From a checkpoint of a small audio frame classifier.
Model: 6.43M parameters, log mel input, arch transformer, activation gelu, moe top_k, num experts 8, layers 8, width 256.
Training: muon at rate 0.0028, batches of 256, held-out accuracy 97%.
Rows from block 2 of a small audio frame classifier, named by matrix and row number. Rows with one number within an expert belong to one neuron, the router's apart. Each number is 128 + 24 x the weight over its row's rms, rounded and kept within 0 to 255. All counts start at 0. Numbers have three digits each.
Before each expert's rows are labels from the 100 clips, of 14848, where the router gives the expert most weight on average: "strongest on" is what is common among them. Only what is clearly more common there than usual is listed. The data: Morse code for random letters and digits, with fading, noise and interfering tones. In brackets: how many of the 100.
# router: router (model.blocks.2.mlp.router.weight, 8x256, trained with AdamW), inputs 0-28
# up: expert up (model.blocks.2.mlp.up, 8x128x256), inputs 0-28
# down: expert down (model.blocks.2.mlp.down, 8x256x128, transposed), outputs 0-28

# expert 2
strongest on: speed: slow (70)
router.2:147155155151135153134125104162143124150135150132109147143113180093088149112125081127150
up.0:128128073128128124128107128128090128075128128128128128128128128082053252128128138128128
down.0:128128128128128128197128128128128128143113106128128128128084128128128087128128086128128
up.1:128128128128128060139251128106128128077176128128128128128128113115128128128128128128158
down.1:128128128212128152128128128128128128128057128215128128128128128128128128128089128175105
up.2:177128155128121128176128128175128128128090128189128128191128152128069193128128128128128
down.2:128128102128131142128128128103128204128128128181128128128128128138128128128128128128120
up.3:128128128128128128106128196128128128128128175128128096037128128128159128128128119128119
down.3:150128128189128128167128128153128128128145128128128128209128128150073138128128028128128
up.4:128128126128128148119128161128128128074049131095128128128128176096128128161128128139100
down.4:128128128082154131115165128128128098128128128128128128066128128128128153066128128128128
up.5:128206128150128128128128128128220128128221128128128128128128124161128212128148128082151
down.5:144099128128128128027128128128037128142128128128128128128128128129226047128154042113128
up.6:128128128174067131128128096161128128047128061128128128128153126128152087128079183128080
down.6:128128128128128137128128128128106128128052154128128128128128127128116128161180128128128
up.7:173128139128128128128128128128128128128128128128128128128128128128128128168111128128128
down.7:128217128121128128128128128128128180128128128128128155128128125128128128128128128147131
up.8:128128128128128128086135128128128128089128128128128128172128128128166128128128128128128
down.8:128128128137128128128130102128128128099128128128128100128128128128026128128128128128128
up.9:128144128136128079128128128205128128128128128128128128128128128128128128128128128128128
down.9:128128049128128128128128128128128128145128128113106160128141128128002128128128128128128
up.10:110128128128128128128128128128206128113128147128128128128031128128128128128128089159128
down.10:128128095128203128128128128128128128128147131128128128128238099128111128128072118128074
up.11:128128102128128128075128128128128128128128148128128128128128128116128128128094128168128
down.11:128184128108128128128128128128167128193128128128128128128128157128128128128128128128128
up.12:128157105182082128128114128128128159128173128128128128095128121128128128128128123128128
down.12:149128128055186128128081128128164128128128128128128128128098155128075093128236128074128
up.13:128131128128128167105128187096128130196125047128128078096128128171128160128128128143128
down.13:128128128171128128119182128128128039128099193128155138128128128033128128128128128128128
up.14:128106122128128128167128128131128128128152128128094128060187128119128128131128128128095
down.14:128128128179128128099128128143128128128128128158128128128083128128128128069168128128128
up.15:091110128136064139128098128128169128128128170128128128128128128128128128128125128015128
down.15:128128128104128128128193100136128128128158128128118128064128109112128128127137128128128
up.16:132128121158128128142128128160128128128090128128128121108092128128106128148129128111128
down.16:128128063128166128128063128143079128167128128068128128128128128100128128197156093128122
up.17:128175165128126128128128128117128139128080177047128128128128159128128128128128128162128
down.17:128094095128128128128209128128128128128202204051128128131128128128127128128128128128128
up.18:128128128128123128128128128128128128128128128095152128154153128128073128128128128085128
down.18:128058147128128128128128128128134147128136128128128103166092128128057128128128128128128
up.19:128128123071128128128154077128128111133129128205095128128161161163128161128177197128128
down.19:081128128128052203128153139128122128128128083128128128083128128128128106128111124128128
up.20:128128128128128063128128128128128128128050167128128128110128128128128128128117128109114
down.20:115170138128117128128150128128216108128230128128128071128090128128128128128128093128128
up.21:171123128149128128128107180127159128137128043128128128163128121128011128128128128149128
down.21:128156110128128182128128128128128128128179175128128128128128128128128128128128128128128
up.22:128128128110128128128128128128128128128128128128128128128128128199128176103128128142128
down.22:091128128128128128128097128128128128128128128128128128128128108022241128128128255128128
up.23:128128090128128083128128128128128128138188128128128128128128128082128222128128128128128
down.23:128128128105137128128128128128195128128128128128109128095128128128128128128128128128128
up.24:095128128128128128128128140128128128128128128128128128128128128128128128128128128128131
down.24:149128128089128150128128128156128128128128128128113164091128128128128128128144094129142
up.25:167128046113102128128128237128128128128128128185151091128128144128143128128128128128148
down.25:128114128128128186128128128128152174128066128128161128115118128128099101193128128128079
up.26:128128128128128128128128128128120128128139105128128128100128128029127128128174128171128
down.26:088128128128128128128128128128128128128180095132128119128128128100128128128128128097128
up.27:128128117177128128128038128128128128128128128128128128128128128128128128105116128128128
down.27:128123128128147134128128128128128128100128128079128128128128128128128128128128128128114
up.28:047128147128138128169128158128128139110128128128128128128128128128100128128128121046186
down.28:184144128128128128092128128128128128128128127120128128118128128128165128114157128196090
up.29:128128128128128128128128128128111128128156128197128128171128128128128128128128128128162
down.29:128128128234128128128128128128207128128095128128128108128128128118132128119045128128128
up.30:128128128128128128128128162128128128156128128128128128094128128128087128128128085128128
down.30:135128128128128128128128148128128128128128128128128128128128128128128128128128124128081
up.31:128128128128128128128128128128153128128155128090128098105128128128128140128128128128128
down.31:135128128128128148127128128128128128173128128124128128128128158128128097128097128093098
up.32:128128128128133083128128128144023128128128152128128100128128128113067149065128128128128
down.32:128128156087128128184140126128128128128199128128128065172128128128080128128144128128128
up.33:112116128170128092128128085128183128081128128128128128140128128128128118080182162128114
down.33:128128128128128234128128128169128128128176128128175128128128128128128128128128128128128
up.34:128120128128054170128128148128169119160128128128126126128128128087128128128128128128128
down.34:128126128128174188128128082128128128128128128128128128128128128194128128128128087179128
up.35:128128128128128072128128180128128128184128128128128100128128128128128128128079128128128
down.35:120128128128185128165128128128128128128120128128125128128172128128128088128073128128128
up.36:128121128128147128128128128128110184113128070128128087128142128067128150128128035128123
down.36:128128162128128128128139128128128128128128128128128128128128101128128128135097198128128
up.37:111120128128125128128128128115128128128128140128128114040153045128128128128128155128128
down.37:130128128128128103128128128128207128128225128128128128128128128128172152128128128089128
up.38:128128127128128128148128128233128128128128128128128128163128176128128128128128128193128
down.38:128128041128128128163128128128130128128172128106190128128128110128102128148057128128128
up.39:128114128128128128059176128103128100128128128128081128128128128140128128137136128128171
down.39:128128134060173128128128128128080133082099128128128128128166128128128128128166128128128
up.40:087128128128128128128243090154128128118128128128180042120128128128135120128156128128135
down.40:128128128128128128128138128128128113128102128063128128147128128128128128128128128128178
up.41:050128128128128128128128100128128128124106128128129115076128128106128124128115128128114
down.41:128128073146128138180179184128128153128128128128128096128053154168128128128128216128128
up.42:128128128092124128195128104128128199128128128128128128128140126128128108107181128128098
down.42:128136103128130121128128128128128128128181128128154128128147148133128128128128128128128
up.43:128128128128128128128096128128128128128128128128128128152128164128128128128128128128128
down.43:129128099128155128128091128074128128128128151128128128128044124128128128144128128128128

# expert 6
strongest on: reverberation (94); clipping (25)
router.6:113073169124126125103106114126140111146128141098154105126129074098144127132148096143110
up.0:128128128126128128128128128128177128128139128128128128128074133128128121128120128043128
down.0:128128128128206128045128112128128131128128132128110128125152204128060128128128128128128
up.1:128215128128128128128128128128128128170021082128128092128128128128116128128128128128125
down.1:128128123100128128128128128128080128037110128128212068132128111128103128116135128128128
up.2:128128128128128128128128128078128128128128183029170128128128070128128128112128128128115
down.2:176128128128128071188128128128089128128128128191128128128128128128128140128128128128128
up.3:128128128170128128128128128128127136128128128128078128119128128050128128128128171128128
down.3:128128128128128121128155128133128060128105157128145128125128128159128128157069128128128
up.4:122128169128128128128160131117128128006119128158128128128128128128128131128220092194128
down.4:196128020156128128128128128128045128125128128128131128135128128159128128128128128128128
up.5:128128128128128128114128128128128129128128128128128128128168128128128128128111064128137
down.5:128128128128128128128128051128159128128128128128128128128128128128096185128110128124187
up.6:128128042128063128128128128128128128077128115128128128128128128128128132034087128128128
down.6:128128128128128079144128128128128128134092128128084128152126128128128131128128198200128
up.7:128128121132128128128128128205128128128128128128128212122128134128128128128128128128179
down.7:128128139157128136128149068065128128128128128128128050047128128128128128128064128128152
up.8:128128128128128128128128128167128128128128128128128116128115101107128128128128128128128
down.8:128128128128128152201128074128128128128128128128145128128103128128128128128128128128128
up.9:141128121128136131128128128128142128128128128128128128128128210171128186128182128128144
down.9:128128128145128161128099128128128078128128128128128114070118128128128128128128128128128
up.10:128176133128128128128153128128128128128128128167128128128131128128128148128128128029128
down.10:128100038128128113128136166131128086128146128128128128128128128128128128128128128128128
up.11:128128128128128128128124128166128128128128128128063128114128119128170255128128135128114
down.11:221128096128128128128128074128166152128128128128128128128128128128114128128128094125184
up.12:164128128128234128128128128128155128128035128128128128128128128128128128128128128128128
down.12:128128081128114182128128128128128128128128128148128128128128128108128104128128128109128
up.13:137128079128128128128128128174128128128128128036128147111101149102128128128128099162128
down.13:151128128128122211132173130128139128128181099128128098128128128129128128128128128128103
up.14:149128128128128139128121128136128136128128206100128128128118128128128081128176128128094
down.14:128112183128128128128128160128128128128128128128128128128128128105050128128128128128128
up.15:128128128128127128128132142128128128128064128177128123128128128128047128128129128128128
down.15:128167128128149128128109128096158128128128128128128127128128128128128128128128128128128
up.16:128151128128128128128087128128128128128128128128155099128184128128084128128128128186128
down.16:128128115128128128128128128112128128128128128128128142128128128115119128128128128128128
up.17:128128038091119128069128128128128144128068128033128128128127124128128128128078128128128
down.17:128128128089128137128088128128128128128146119231128128113128134158128128128128148128128
up.18:120128080128128128128128128128128128143128208128080128133087128128127101128128128173128
down.18:128128158128128128128128128128068128128117128176145128128128180192141128128117080128128
up.19:128128139128128128128128128128128128128128163128128045128128128142128128128027126128128
down.19:128128128145128131128182128128128128128128086128128128196128128128125108128128128107128
up.20:128128128194119128118128114128128128134128128139128129128128128114128128128128128129034
down.20:128113111045153205128128143158134128129054128128128128101128184162128123128119112139129
up.21:128128128128128128128128128128091128128131107128170128109128128094010176128128128128128
down.21:078199128128128128128128128128193128128149128148128128128128128128128128133128128135172
up.22:199128173051126038128128128128153117128128149128176128128128128136128085128128128128128
down.22:128128128128128128052128128128128128188128136128098128126128128128128128128128165128128
up.23:128128115128128128128128128164113081128177128128070128128128128128128144082128128128128
down.23:128128171128128072128128128128126105128128128060131128128128128128128128128235097054128
up.24:130128128128128128128193128128128128128128128104126128128128128109128128115128171128101
down.24:128165137069128128128131128128128128128123128128128128128158128128128128128128128128167
up.25:128135128128128128124128128128128116110128122126144128128128128128128128132147128128128
down.25:128128128156128128128128128128128128128128085113113169128128128202119128091128128128128
up.26:128128128128129128128128128128128128128128225115128134128128082128128152128128097128128
down.26:128128128128128164227117128126128128128128128128128128128074051128050128135128128128116
up.27:174128128107128128127128099128128128128128128128055128128191128184128128128128099128080
down.27:128128128128128128128128128128128105128128128128128128075092128128128128128130128119128
up.28:128086128160128128123182101128128083128136128128128128123061128128128188128128128128104
down.28:186128148128128128128100149128128128150128128128128128038128069173128031128106072128128
up.29:128128128128128128128241128106115128129128133128128054128135128128128150128128128128127
down.29:128128128128107128128128128128128094157116115128099128135128102128128098128222128128128
up.30:127128128128159086128116105128128128128128095128128166128128128128128128128128031128128
down.30:128128196139128160128149113128102128128128128128128128164128091128128128128062128125128
up.31:151128128128128110073128162128128128110161128128128128128146128128128128111033128087128
down.31:128108128128128128128128128110079128135128128128128170128128128128128187128128128128149
up.32:128053050128128128128128128128128128128115128152128128102128128149128091142128128167128
down.32:117128128128128122128128128128170128128241128142128128150128128128128142051128190128128
up.33:128128128128128128128128128128144128128128128078128128152128128128128080128128170150128
down.33:131076162128123128128011128128107128160128128128128128128128186128128161128128128142128
up.34:128168134128128128128128128128128141119128128120128128128128128128128128128128128128128
down.34:128119128128041128128128128128128128155133128128128128191055128128128128128129128128128
up.35:128128105128144128128128128128118128128128128075086128128128128128099128128224128128128
down.35:128128128042128081128117128103128128128139109128128128081128128128128128102082124128128
up.36:239133157146128128128229128082128132128128128097128128128128128128128151128128079247048
down.36:128133128128128128128122128128140128169128128169128102128128112155128128128128128119128
up.37:128128074151128128128175128128128128176128128128128128128128128127154128128128105128128
down.37:128131128128198128128128116163128128128144128128128134128128146074043128128128128110128
up.38:128128128128128091160159119141128128128128114142128128102128128158099128130128128128115
down.38:128138128128121194128128128171128092093128128128133128128128125128137128128128128128128
up.39:107128128128128124128128128128105128128128128136128128097161128185128128090128128128128
down.39:079128128128043128128128128119128159128128128093182128091128128116128128147108088128128
up.40:128095132128128093201128160207128128128128128128128128128128128129128128128128128073161
down.40:066128128128128128128079085114128128128128128128160119128128128084128204128128128128128
up.41:128172134131089128128128128128128128128083128128128128128128128128045128171128128128128
down.41:128128163128128128128081089128128128128123128128128128128128128128128128128128128128128
up.42:106128082128114128128128128128163128095128178128128128128128128128128128128128139117128
down.42:128128206099128128128050128085128128128127128128128128128128128128128128128128128128064
up.43:128128126178128128128128128128128113128081128128128128128134090128128128128140128128128
down.43:128128052128128069108128128128128128128128111058165128128128144128128128128128128128128

# expert 4
strongest on: speed: slow (78); mains hum (56); the character "e" (34)
router.4:146088099149136169104100121117115086131170166101118138130116110140102135108152150135104
up.0:128071128128116186149138128119128128128132128099128128128128128128128118098128128136128
down.0:128193128210122128128128128128129128128128120128128112114128119128032128123132128128175
up.1:128128128175128128128128128128217128163128128016128128128128128245128071139060128196128
down.1:128128128128128128128128128128081086099115182038128094128128081128152128128128128128128
up.2:101128158128130128152128177128128151128201128128128121128128114128128128128128128128128
down.2:128128128128128128128128128128128101040128128128121153025131128185128106128128128128102
up.3:128128128128128128091141128128144130189128115128114128128128128128128128037128128128128
down.3:128128128128128128128074117128128128128147223172128128128128115128171128128128120152128
up.4:092110096128155128128128128180127132067099128187128128128100129128128119128128128128181
down.4:128106111128128128167094128128178128128128085128052128128128128133207128128167119128128
up.5:128128128128128128128128128107128128172128148128128128128131136128068128128128193128128
down.5:128128128128128128128128128128152128128128128128128164149128128128128128128128128128128
up.6:128128212128170128128128128128128128161128128093181128128106128148128128128128128078128
down.6:128128126128128128128128128128128037106128128128128128128128128110054128128128162150128
up.7:128128128128128128113128128061128126128128128128116128128128128128186128128155128128189
down.7:137202128172128086108128198111128128128138128142128118128097093128128128117084128128102
up.8:178128128116128128128128095128135131135128128137128128106076128128128099128128128128128
down.8:128128128106033128128128128128128147128128128101128128131128141128237111169122128128147
up.9:128128218134128117128128128128157190102128128128069128128127105128128128128128128116128
down.9:128119111128128128128128128128128128128088128174128128128128158128128128128128128128128
up.10:137128128128128128105128128205128178118117122128128044128128128128135128090128155128128
down.10:128114128122128085128128193122167128129128157183128128128102097128128140150128128128128
up.11:128128128128128128128047149128157128128128128128127128128093128128128120128215128128128
down.11:128128128128128128128211128128128111145128132128128128128143128128069128128128164128202
up.12:128128128128177120191128128128128134128128128128128156128128128128152161128157128128128
down.12:115080128128128166128062162128128128128128128128142128179041128128128128128128128171128
up.13:121128143128128125108128128128128128128191128128105128128128128169128128144128128147128
down.13:128128072128128128128128128128128128141128128120068213128128115128128128128128167128155
up.14:128145128128110128128128128128128128128128138116171128128128120128128128150128128128128
down.14:153099128078138128128128128128083109128128166128128128128128128164128128070128128128113
up.15:128128128128128128178128128128245128098128128115128128128117128116128105128128128128128
down.15:128173128128071128156128128128128128128128191128128128075128128128051128128128128128087
up.16:128128128148099122170128128093128128128128128128128066128128128167106178049128128128128
down.16:136128128148128140099084161128121128078148128128102128128169128128128128128128128036128
up.17:121128129016128128128128128128128193179128128128128128107128128132128128128128128160128
down.17:128164128128170128128116128195128128128128091124128128128128128115128184128128128130074
up.18:139095116128128128128128153128128128128128128052135128128121128053128128097128192128111
down.18:083128110128128128128128142128128128128128128128128128115148111128128128128128128128128
up.19:149128128128147128128128088128128128128128108128128128128239128128128200165128128003128
down.19:051128047128128154128136179170128128128128128128128128128128128128128128128128138128128
up.20:067067166018126128128128128128124128127128128147128192164177128128024128128128128128128
down.20:128128128128128128128116161045155127102102128128128058125128128128128072128128128128105
up.21:128128100124099128128137144128128172128207128100128128067147128128128128128153128139128
down.21:128044188128106128128128128128128062128089138119135128128128106128139128128128128128128
up.22:128107128128128128128128128128084128128128128128128035128128128128133118128128103128128
down.22:128128128192128128128128128128107128128128128172130179128128128049128128128161128128031
up.23:128128076128128128128054128128128103128128173119128089128128128128128128128096128128103
down.23:128128128128128128128128128081128128128128128128204128128128128128089128128163128128128
up.24:128128128128128128128128218128112128128020128159128128128128103128128128128128128128128
down.24:083240128161128128128128076128128128128204128112128124128170177128128128128128129128128
up.25:128136128128101128128128118128135128128128128128128128128155128128128128128128128128106
down.25:104128128128163125128128071128128078128127128128128128128128128128128146128128150146149
up.26:128128182128170146097128128196128125114105106138128128128128128155128143128128122128138
down.26:128128061128128128128128128128128144128150128128128128182128128128235128160128128128128
up.27:128217128128128156109128128134128128164128128128151128128128128100128128128051155128107
down.27:128128128128154068128128128128128175128128128128128128128128077128128128128128128128128
up.28:128128128128128128128128128128128128110128185128128126128128128063128201128064127128128
down.28:128128128145128128145193128128124156128167180128128128128128128128090128128128128128128
up.29:128128128128128106111128109128128128128128095136128168128128169128137128128128128127135
down.29:128128128128119128133128128128128184128128128128128128128128128128128128128128157128128
up.30:128156128128191163128128128128128128128128128128128128128128128128128128128128126128128
down.30:128128128128128142186097128128134145128128128166128128128128128128128128138128128133074
up.31:128128128128128128128128128128128128128165128128128128128134083128128128128128128128128
down.31:128236128128128128128128099128128128126128168128128128128121128128131128128128118128128
up.32:128128128063128128128128128128222128088128128128128138128128128080128128128128128128128
down.32:128128128168128128170128177128128128084128171164128128168131128128128128128169128128128
up.33:128128128128128165128152107145128128146128128128165128128112104128016128145114128128128
down.33:128082128128128128179128137128128128109076065128128128128176141128211128139128180128128
up.34:128097118128151128128098128140116128099141128128130128128128128171128167128128128128128
down.34:128128090152215128128089094128060128128141128128128128170128128128196128128128128128128
up.35:127165128128128128075113128128128128224128114128165128128128128128128198151107128128143
down.35:128128128128128128144128128107128128112174128202115128128128128128128144128164185128147
up.36:113128128128164121128128128128128128128102128218120155128128128083106128128088128128128
down.36:128128080128097128128128128128132128128128126128031107083164128128128128128112128128128
up.37:128128128128128092128128128053128038128128128129128079128128035128174128137128128128128
down.37:128128128128092128164128247128128128128128131128093128128128126128128137157128128128128
up.38:128140128146128128128167128128128055128128128128128128128128072128128128128186128128128
down.38:128022128108128128150128097128128192142128128128118128178128128128191123128128102128120
up.39:128128084128128128128147128128128128128191128128087128128128128194128128081128147128128
down.39:128128149128128128128128128175127128105128117128128128128128128128095121128128128086128
up.40:128128128128128128131101094128128066128128128128128128128128128089128128128071111128128
down.40:055128128128117219107128128075142128128128128128128128155099128128128064128128143129128
up.41:128128128128109128128092128128128128128136128128114128128128128182218129081128128128128
down.41:128045128128128128128128053128128128166128128128128128128128128128128128128128128128128
up.42:092128128128183080128128128128089128128128128128128128128045128128137128128128128128178
down.42:128128128201128222128128128128128128128143021128128188128128180128128128125150128128128
up.43:138128128128128128128128128110128165128185128128128128170128128064128128128128128128128
down.43:128128128128128128128128128128128128128194128128128128128139163255128128128128128128128

# expert 0
strongest on: fading (99); pink noise (72)
router.0:126117137154160125156150096130092169078109083138150170154138156075116139183130093118132
up.0:104128128128128128128128159118128128186128128070128128128128128128128128106128142128128
down.0:064128138128102128134097093213128128128128128128128128128128128128222128128128123128128
up.1:128128128128128159110241128128128128169081104135128128128128111104128128128100142128126
down.1:128128128111128128128128128128128128128133128128128128128123128128128100128128128128154
up.2:118136203147128134164128128128154128128128188128128128128190084082128128137128206183128
down.2:128128102183071128128128128128128128128128128154066137128078128128128128176128148128128
up.3:128128128128128109128151209128128128128109128054128128155170128128128148082087128133058
down.3:155128128128072128128128128128128128161201128151128124128128111142150128128128128128128
up.4:075128100128128089182128128128128056053177128173128128128128128128111128128128128067128
down.4:128128128128133128128128175128128128128128128128128104143128224128052128128128059128128
up.5:128172149128128128128128114139128128076128128128128128184128128128128128128128158128128
down.5:128154128126128128128128139128145128128128128034128128135176128128128128133128128128128
up.6:128128069128184128128128139168128128128128183128128128128072029163063128128128128128128
down.6:128056128088128128167128128128128128128128157128128143137128128128128128205128128128179
up.7:156177128128128128128128128128128128128128128128128128120128051128128128128069051128128
down.7:128114128108128217128117128128128128092128128128075128128099128128128128134128128128065
up.8:128128128128116128128117095174128128126096089105134128128115091124080128128128128128128
down.8:085128128128130128128128128114027128128128128128128239128128128171128128012128128187131
up.9:128078087131128128128119108144128128046128128128128128094077174128128141128214128128128
down.9:128090128128107058128150128194128128128076128097128128165094089128128128128128116070128
up.10:128128128128110042128222128128153128108128128128128128128128128229128128128242128128128
down.10:128128128128128128167128128128128128128185128128128128154128128071128128128020128128128
up.11:178128129128128093182128128128128128128157128128128110128128125140173128105150150128183
down.11:128128128128103117128128128128128128094128128160177128128128128128128128168128128128128
up.12:099128128099128175128128128167128128128169092128140128128128128081097179128128128128128
down.12:188128128135128128063128128128131128128073128128207162128177128128128075128128128128128
up.13:128128158128150128064125128128054128128128128128128128128128128082128128128128128128128
down.13:128231128128128128128128128188128128119128128183128128128128128212128167128073128129128
up.14:202103128128128128128211128128128128128128128128049128109063128128128128128197128128119
down.14:128128183128174100128138128152128137128161128106128128128128128105128089140131128128128
up.15:128128128128128128128128098128136128128128178032128128128115128128128128128083128128181
down.15:128128128133070128090128128128128041128128128212174115128128128103058128065148128128128
up.16:128128128129155133128090128128128111128113128072158128128106128128128128081123116128128
down.16:128154128070054136128128128128128038128136096083128128128128128128128177128128128105128
up.17:128128190115103113128128128226128128100128128122219113183132128128115128128128128046072
down.17:128128107128205128128128128128128128128143128128039128128128155128128128128128128148128
up.18:128128041126098128128128128080128078128074128128120128070192128118128128128128190128148
down.18:128127128128114128128102128128128128128128128128128109108139128128105128121128128137128
up.19:128128122128157128143123063128128128148128102128227072128064119128128155128128123128128
down.19:128128128128128118128128128160128128128128128147128128156189130128128128128128128128145
up.20:128129128128128128128175128104128128128149125128020128131128128128128128128128168109149
down.20:144128128107128128128128159128128128128128124128204128188128124128128128061128128076038
up.21:128128128128128097128128128128128128171128128128128128099128128128128160184128128155128
down.21:128117070145119128128128128165212128128161144128128128128128145128079072128128128128128
up.22:128128069145128128146128128128128128128128128031128128128121172128128128128117095128128
down.22:101128128124128128145128128128072067128128128128068104053128125128059128128128128128128
up.23:161128128118128128128189128128128128064128146204069128128100128128103184128128128128128
down.23:096086128128147153128128128128128123148142128101128128210128128128128128128150128128140
up.24:128128115121128128128151128202128128128220128128128128128128128128128088128113128128128
down.24:128119128128108128140128128057128128128128128089095128162128128128119169084115224128128
up.25:128128145128128093171128128086128220128126128128128109072066157029128115128106128128128
down.25:145211128128128128128128128087128113128128128128145128128128152128128128141128144128152
up.26:128128128117217111114128128078128128151128128128180128083128157128094128128206172168128
down.26:128128204128095128128128128128128172128115128128128052118111128128128128162128128128128
up.27:128128090177128128163128128128128128128128128128128128128128128128038128106128128128036
down.27:128142128128128128128128128128128128128128128128128128170128128128158173128107129128128
up.28:128127163128195128150128119128128128094128128128113055182128161128128128128128136163178
down.28:128128094128128128128137090153128108128128128120128102128128048128128128128128128128128
up.29:128128000128128159097128128128128140128128137128169128128128128128128075128101128128128
down.29:128128218128128128128128128128128089128128128128128128127124128174034128128128172128128
up.30:128128128128215128128128128128121126131128128128128128128128128126086128128128128105128
down.30:128096085128128128128136134107128128128074128128128146128128128128128213128147128128128
up.31:128175128128128128128119128128128128128128128128128022128165136128141128128128184128128
down.31:128128128128128128128128128103128128128128128107128128139128128128128128148049128128128
up.32:128128128128128177128204128128098129128128128128128128128128128128060124098128128128128
down.32:128128128140128128128128128151128128128128128128128128128128128128128134128128181128204
up.33:128128067128128183166128128103128128128128126144128128138128027128128052128128128209128
down.33:128128128140128128128128128128128128128128128128128199128128128128128114128128128111114
up.34:169128140128128128128128128128128128026128094128128128128125128128126060070101128128177
down.34:128172128128128128128128128128128128149128128128128128092156128111128108123128165170128
up.35:128107128099128243128128128080128128128128128128153122128110091128128163128151128043128
down.35:134128128128153007128059128128128128083200128128128128128104128128128128128128128128128
up.36:147187128130128128152206128154128103128179128128128128145128128128128128128124128128128
down.36:128121128128128128128128128128128162128128128128128128069128128100128128128181132128128
up.37:128128128128126153128108128128128128128151128128128128128128123128075128128109146128083
down.37:128128128128128128128169174128128128128140128022128128128128128134160128128138128128128
up.38:128182128128096128128120128128128148128216128135128128128153128128176128128128128127128
down.38:128128170128128128128134128077128128128128128172128128097128128128093128128128095128128
up.39:128128128158128128092128084128128128128128170116128128177128128123033128128128076128128
down.39:128197128128193128166167128128128128128128128128128128128128128128128145128128128132128
up.40:128128128128128128128150128128059113119128128128128128094128128184128175128125128128128
down.40:144128128128128128128053128136109201128128128128128128128128128106128178128192128116069
up.41:128097022128128128128128128094128128128128128128157183128128128128128128128228128078161
down.41:102128207128128021076128128128128128128128128128128128128128128128128128150128104128128
up.42:128128128128128128128128128106128128128128128128175128128128128116128070128128128072128
down.42:128128219128127128239128128175128128145092185128140128128128128146128128128094151128128
up.43:128128128128092128128128128128140182128128128015128128128128128128128128170128128128128
down.43:128128178061208233128128128128128111128128128128128128128142117128128128128128128128128